{
  "mlp_ratio": 2.67,
  "tie_word_embeddings": false,
  "muon_scale": "spectral",
  "batch_size": 128
}
Rows from block 3 of a small autoregressive pixel model, named by matrix and row number. Rows with one number belong to one neuron. Each number is 128 + 32 x the weight over its row's rms, rounded and kept within 0 to 255. All counts start at 0. Numbers have three digits each.
After each neuron's rows are labels from the 100 images, of 14976, where the neuron reaches its largest size: "strongest on" is what is common among them. Only what is clearly more common there than usual is listed. The data: flat shapes of many kinds, plain or patterned, on busy backdrops. In brackets: how many of the 100.
# gate: MLP gate (model.blocks.3.mlp.gate.weight, 672x256), inputs 0-85
# fc1: MLP up (model.blocks.3.mlp.fc1.weight, 672x256), inputs 0-85
# fc2: MLP down (model.blocks.3.mlp.fc2.weight, 256x672, transposed), outputs 0-85

gate.492:159114109070096122142127142158143132120106148110118103112153114051152081064090161125162132173134107169122133091129144163096163117163128176116062132122086124100173090131102164134084117149075170174087143084152133069154131096139105153138105079120113159113098138
fc1.492:159072184237101155112188113097166159156138186120126127100151131082204146143120140116113178151146101135167150079088071199156112126152106127166143141087097124084060155095141162130170121127115054127104135182089139163122159158134155084133133082126146174095140124
fc2.492:164090174121134104104154160121138155105167108090078116128131130167105094172111120162125130154101102094124131123205106144195112140120150109082148092152112098131126070093134131106127047093172120080062127166147103124126096147091183115171087145156139171158158116
strongest on: pink shape (47)

gate.553:124132164132133157066122136121092151126176106137199146148174107194145125088091063078146112152142126128102092127140168111155099187118135112172160142186167111089130115134156148164120069145139107133137151124101139132187141137162038108124156088153142160180139161
fc1.553:099124064073129120130164138120115093185098134083135157153128151144155084153130090149141124147127112099135116159177110101096095131124167164148134155098108129171082196131199102133095120116070120119114137078138139122089123108145091117113111146142149187174142105
fc2.553:154142102141069161092126083160108094177112150128155093185120202125167164168169131122141147150104152112216122089098131043146133025160067128091138175162107140177084166089164136105130097092187134126119116151111129147097183113114118109169151180082124115115113156
strongest on: pink shape (83); its colour: pink (57)

gate.235:086127130178100164144101132148166123179155128192116134171140056159139151176123176155140209120128072190157075147156062090179074130092126180105087162084139176182104137161125119147121134115063119148101165091116075110168146125177110101084203096192130129121140064
fc1.235:141157157120055131150143175107129149147111141131144110193174082172122043084053113152118069074137114147095076122161137123138103090150100107151160122129166122101064158079148170136121106178147093181073104149101127070150171160163131139077180061148085133184117161
fc2.235:161142157081145134128089176137129118129134083127126115136162151103095092161143154099138137156126127147102125151100163127156070071078121140157086120141143129177109136163127136162176061125118113145178109102114103139161140166125157153169158173071097107169122144
strongest on: yellow shape (49)

gate.41:092152115160142136092113096151133146114159105132110054160153102190154093161126105143165170162113112162135119092160155131161092110146138072150186136143181123137104070144157128121102187115102104122154142191117163159137115160076153144049117111050083166108148124
fc1.41:177143066102132130138173133201133112153138132152122090121073150173148160083073154108177120119172163122095141136138109153087166106158114138217184129125138119139147170147142137119155143098191111076146091124141152147133113130133057117163160178113113112149195117
fc2.41:132051125136125076137108110125147176086130148104184164131158114138136158086193119092133121065097153167163129147152075110129173172118105155145110138097091150166103109110113105145136135147116143132118114155109120076127141135120117147172094138133178125152060140
strongest on: yellow shape (50); its colour: yellow (28)

gate.578:147145126156078163146090113144124175112099177166093147105117129158129091166119153116144172128133056090111099113133120153114080108138126144136151073136151097204069116128153127118132145100141149110119133128193192136120176134133163101186115113174106134172151078
fc1.578:107105127092108122127134124096210121187134103230108179123092125198111140099141074138123152138115169120107076161065097182087119096155063146166102106126142140139098152115132123123114162167128101136110137160095161089125148117121139125114118162165137182148092151
fc2.578:128101162145128185151127122114074109156093114131117084095094117117113150112130124142133180095141133145150106114135129129075130135129166130151133190111075139095158106132080073064133098136147128159064118155096138118227116119152145163141148096111076070087140158
strongest on: ring (37); largest shape: ring (28)

gate.2:097146114175170124146083152108077133194123156143169075134138079196148053091194126068041146110090146158114143109146198131193105112100126133072127145111165129122152111170125142136126121167130084096120086117105164158153150090128130147183065166167083142117122149
fc1.2:121087099118059129104130131125158115087000169179144112138142120138107107149159196142121126117143078082111154104173095128113185139119126197136123120072142156119113128129099109114143153145141090105175104144131147184088065100091162181147144093089138130162131139
fc2.2:181106220103110121117195148133172133119174132119155080156109118143134157103093159133126126129135146124131174112150143089059132163194198127164093141148194153149083160178132135140089177095104105091135127113154137131146099115169050070106071125083110143158137091
strongest on: blue shape (58); its colour: blue (25)

gate.186:042106119088146134095093174107118112164119140125080094100092076096176087109130127131166123175126125088100039108153144084078152123106090141174151129149110093109143125143118144064101140120063143143173113134155136101122130112137096142102126169172156109145180070
fc1.186:082170127117141123076134080081100140111138066081114136126152130098134095089164118144175147125162113196123197210211133157118128148149208111131135184098097158125180133076118092141111126118150131056168094157130157183129061128117163048172121114120177123128176148
fc2.186:118171087128149182059145127151121200123139200124137128180048118129081175100123142134123182131061153099157126116110156152146143114159085098119072124112176078111133084176107180116104115107126145141076077141139161168149098123128129101117077126114130142129094166
strongest on: pink shape (48); its colour: pink (26)

gate.39:154109108073153115128151111125193157118148158142128157113157096127138127087181153091066069148153156139148118054148109098073117154123068091171151111116146144188149117130149105134127093154116151102197128088155201141184163068166177157096074139112093156131164159
fc1.39:123110138199073170137055146170136092144126120108135132111108137132049178112169026141121098082191136165153158158151122062106134141156200185117135103104083128127111098134118157184107148130143128137116156117117207161161088089077169128104141088121097062157116090
fc2.39:151171109124122123185098149132119193091172160097144119130174134118189144174155134114102164130082138142108130177149147101058089089143110153159112130092132110126111156136092150144117121076099118170162132123155124139124112147126122083111113106193195201122108171
strongest on: pink shape (61); its colour: pink (43)

gate.76:088157108092171159130123189119135136119098115121161111185118151096193144059124095121189159170139108140065105159124150126131168148119192131090158112181116166136128142080150130167085126103077107157159100129123198098141148108212104140030086148141149156154084103
fc1.76:102173159141107156175121135140119136144142119147162056167128156120063163123197080073116106158123109092130092205078119153141150140154132085154107148073112067089167153158110110142124152126109111128179083143077153095130118068140090120102104107173132141205161134
fc2.76:122137124131178077102074126142174151126158145192146134175174069110142085150124142147077145119150127175107162117158080063138091147145115143140142091134126100071131078107055149151151156081122086101123084146140152123107111171078108116166129143206190108165116091
strongest on: ring (36)

gate.437:156193136172123100097104118176143132159140167167093159128055069121043110133115137121097139154130134106128153148153096114143165163142165094085123109115195086151156142086132115076113196176108156133182087090141135186144134102144100095198031075133129156135119133
fc1.437:161158151082084090130126156105113136155079088146159142121121087139088110153133175136157124107138151166126197126128164136119100167153141147186085138100118136098149064170099148126166159145222202134123177102149149096111141150131123115147139142142189108181127095
fc2.437:188174089123127175153110217132203142179136094167072126166089103079116159157136145130175158098095101102074145142150167140113103110145127138099097114165129079145182159190101148178159102137077162065174131065112103105103097132081120158128112127083106146100134154
strongest on: yellow shape (53); its colour: yellow (29)

gate.197:115098147160201142090136135136104084121071151167133152095133107079124150136121078116185152119059094088080067128099113148138148144215176111117166166128128122179118105111161105144152188133054120181094136143150113162153108111106169075174136139064182072115093076
fc1.197:105124177153131079167116153133171090187138175132128162085125164130197160096127085095147044150171139135078099115121146117151161112138077151105082117145130123150131102126141067145127193110173134152122125132123075073187136118098117158136104182125153132114124100
fc2.197:155135031054161111100168064119120157132136099150155127148097141166117088135065108127150180131156138142132047186082188158126070106105156094130063154123188136115132149110085188069125146152163120103111143133080088094091187133133120108158173135161122098193152150
strongest on: blue shape (49); teal shape (47)

gate.544:182126122106107207100086132104108109182130094143097117131119141117118121182139093177176152092069146088145097094107100175178136101052105093167104157118110155144129192117064142141161176145148150153090130104129141118075085198123139198137135097095140191122095125
fc1.544:140136087107101083155141170124148117109146103153093108130142116108147119111184136156122103162107157152153105119091099147085142124112172172124181121129181121138088130135202163090150158124144162086097107107138110128149165097143174129115089157132126082221132132
fc2.544:123143176131134098108155157120145158123066126092131120153064150166150110136094130099192168094115130121102176150127083146090127086128090119144137160120141139153154139099117145162124061109152132111198149112116118161151125117167122200124128127186124122106112086
strongest on: yellow shape (53); its colour: yellow (27)

gate.201:058138125167130141106131145077077117116180127146117099106107099081088129122138128165147142143100075092120105169112143111144152119097189134159151121150099146092137107121114102128134099147162116144137133107090173095135150133160131191092188135104079144209204140
fc1.201:142113096109165092104080116103139105131112045174094138136142095131150120142118137131150114083152181145141112125141091135093108150160144068122104086123171099120119070081145097135074089147113160142153120117160166119141150142180102098101146113161101100157158139
fc2.201:104155173101109106127109139127120145055148165146134124081126097105120114117121166114089125167103186140098133109146132129095161158140068187123095173142114166101067127086117105136102077134144132159079090162138088142137112100178182131166128115148114146137128090
strongest on: yellow shape (76); its colour: yellow (40)

gate.142:138120190083123107163122113142112166128165153142114113137174150079076157148101124099126153115140073153145135083146053155053131133173121094103096114062120170140135080119154130132158104120121080147095128149129162137043156132159201114166110168128111148118126095
fc1.142:168093146108128148134108117057108071164115187109124162113076169168135095114152083139090168092105100074147133164144122158143115135122139200139139129142187129120165145089069123096192143175155110168101137095173152136167138100114125169105107142101110044136192198
fc2.142:154177105089081134070134158159139114134111144109118093099164125108089129193162185146180082150121117112135148114160135128110119154139097143179086175114162159118105153151165108119104116138154145126187160175101145121104060089067094157120077116161179199136161112
strongest on: pink shape (51)

gate.284:142145140104146147145157134131185154102136133128120115134109058109085142094148147053145076137117117136131134072133110131178160152136105136127089181122076138183126156081073093138088112082156082159118121066120120158138175169159095142099093134095141119140137092
fc1.284:142067033126086087110108127098106100125160134131073165151157150118084153082141143137129133124114080147111056126145115153099141142125141214116152167119144121126135122051131137126138089101158134097059210105138091146108088151105142130158128164159124156141155167
fc2.284:130144115140194141110134166096132139141111122120094111151058103144160165191091099176145153142100143128155098105110129121206166170072194029167095165128160141110124122144067112138102133158103092171133153111157160154130055103129101095170152138145155106125156133
strongest on: yellow shape (55); its colour: yellow (31)

gate.468:100172153122135113110060121112160150114129180175065140156070126175159128147143106097109120088133098075157174174178132127185175143141102104153127152140151185156111104117112114155133120116114129122183128090105213182150094091100108118149162144075130079125141104
fc1.468:111178136148128121116050081113182100150141146145125127105121122108134104116088111122148149156105159132110104027166146122102150146153136160159106117132163172118108135165154151159133126083148146098130205100159131112102065071160162113135158091140118114206116092
fc2.468:160133109090110129161121105192162090160183104150121095117147097134114110138116147153170115145165095135179128145126136142119116150106145138134077132174129093149121158058149119129131187192119106147150107137099131161128132120100055113147140120109169162116106162
strongest on: ring (67); largest shape: ring (53)

gate.329:168153117162147148168136057210144113097098065137140148131142088128077161160158093100070124185146129157213112160135184141075094135092147148113097092132123174084159132146086121120061135104118130110139105083128088131098180081187143141175148119142167127134157115
fc1.329:114127196093109152172197126149136097146143128139135169091118182155080096130153158124144122129126142176081153127128078110106159110187178155132128077212154140175074113081119120090167146143110134201093144095136078094151158156161139160111120156084126108153131058
fc2.329:096124138128101123135147156144162157061130086120121151124093080079173131114160127137096107176185174104099127134121082163167145138110134082154110112098173146099135184163191148137146092140163096143137156134133100091135041142099141166108117084100026101132143150
strongest on: pink shape (73); its colour: pink (38)

gate.288:096093118119138119159102097120110153155099177179159123118131107175134144157104148136078127188073125092100119152153109142138192118140105131169143105103085151084113125156156161140073184114154161150101085098146125077147064141065148132164174141086154107165110113
fc1.288:132145176140122115061166146118128084110098125112168165115221131109161187113171126126106139113158066123172129161121138093128175120117135123133112135201129146197107148158158155122153125104121138129106179151171061114150094137157112130122144099150140104185158159
fc2.288:117110153175161110151118050114162119133131134165108156144149097185125058105147086142166170193110166125054169072068123109118131113128115178180147118114110185137113157180159116130121169124090157121142110127135176099141154115069091151120153128117096111128082143
strongest on: blue shape (46); its colour: blue (25)

gate.190:127188101117155149153136094097093170098098124124131110131120139115114111077138139112142084143131068156125130050170132136147115105140101133158158094162114119104085127075185126074117142060104174143086157051126100133161122130195149091161093134082100143172160129
fc1.190:132167128152114144056115136100124128105157129159070158158162133131132073156106106134061132150145094156189118125174121121123105141106134130154118097096105115139114117128165078113115092113109117083243155080126159145105157135129101183083127122084130142118089101
fc2.190:127156144137127144144123133132180096117141067084091123149082149140169129078151163183106105101140075122098115129173087162138125144155118112154117140143110093146167125125119135101180103072091127098150118129124118115136198152104177103106061144107071136191148132
strongest on: brown shape (70); its colour: brown (47)

gate.370:128124130148128098167101147115159130133114151145108097126032107082135097108137123107121147114100163096109094058108085106202065070105149162112138194161122118154121089121143124166125154161107084122083106099117133129108058151174162164113133133157083122171174116
fc1.370:141105020105154107139124139082151142126146132172106142073145103142132151150070109155103145156150111104083125119155152098140148154187121078180077101111126129126194098161127138160156183160159148140120067145164135171125083119118152134101167155118142129136101133
fc2.370:091134180106120091112146168068134146136133200115127124089099124098119102131140150101129152164126121116125172100104089159086141134149109116052138131166080116111116174127123137164138125085155164110140114141168065099088172128095118079111102128128109180147088113
strongest on: pink shape (61); ring (37); its colour: pink (33)

gate.599:128110138167159127112134076135078125136117101101158167152107071075166137148136126157113103112198148106160157186153130144132104137172165099144112098109121145143118146093154155178151106106121122117126119139063101074170057129156075137109096159104071147147205112
fc1.599:191168128140112128195105102085093139161111180134171119153052136135202133137171110140130121159185137155186126158137093092148125131137108144145173109114100125130107149116135170132142107145151123146094186154130115171135128101182124086111164141099091084110125149
fc2.599:213153100126092107076105117138109105062140146152057108158157092151120103065117139119085145162131147112162144170180126178085148169120100192145098113120159168135130106101137158130134110175127118141092166150156095095145113136172099171111118067147121076098090139
strongest on: blue shape (45)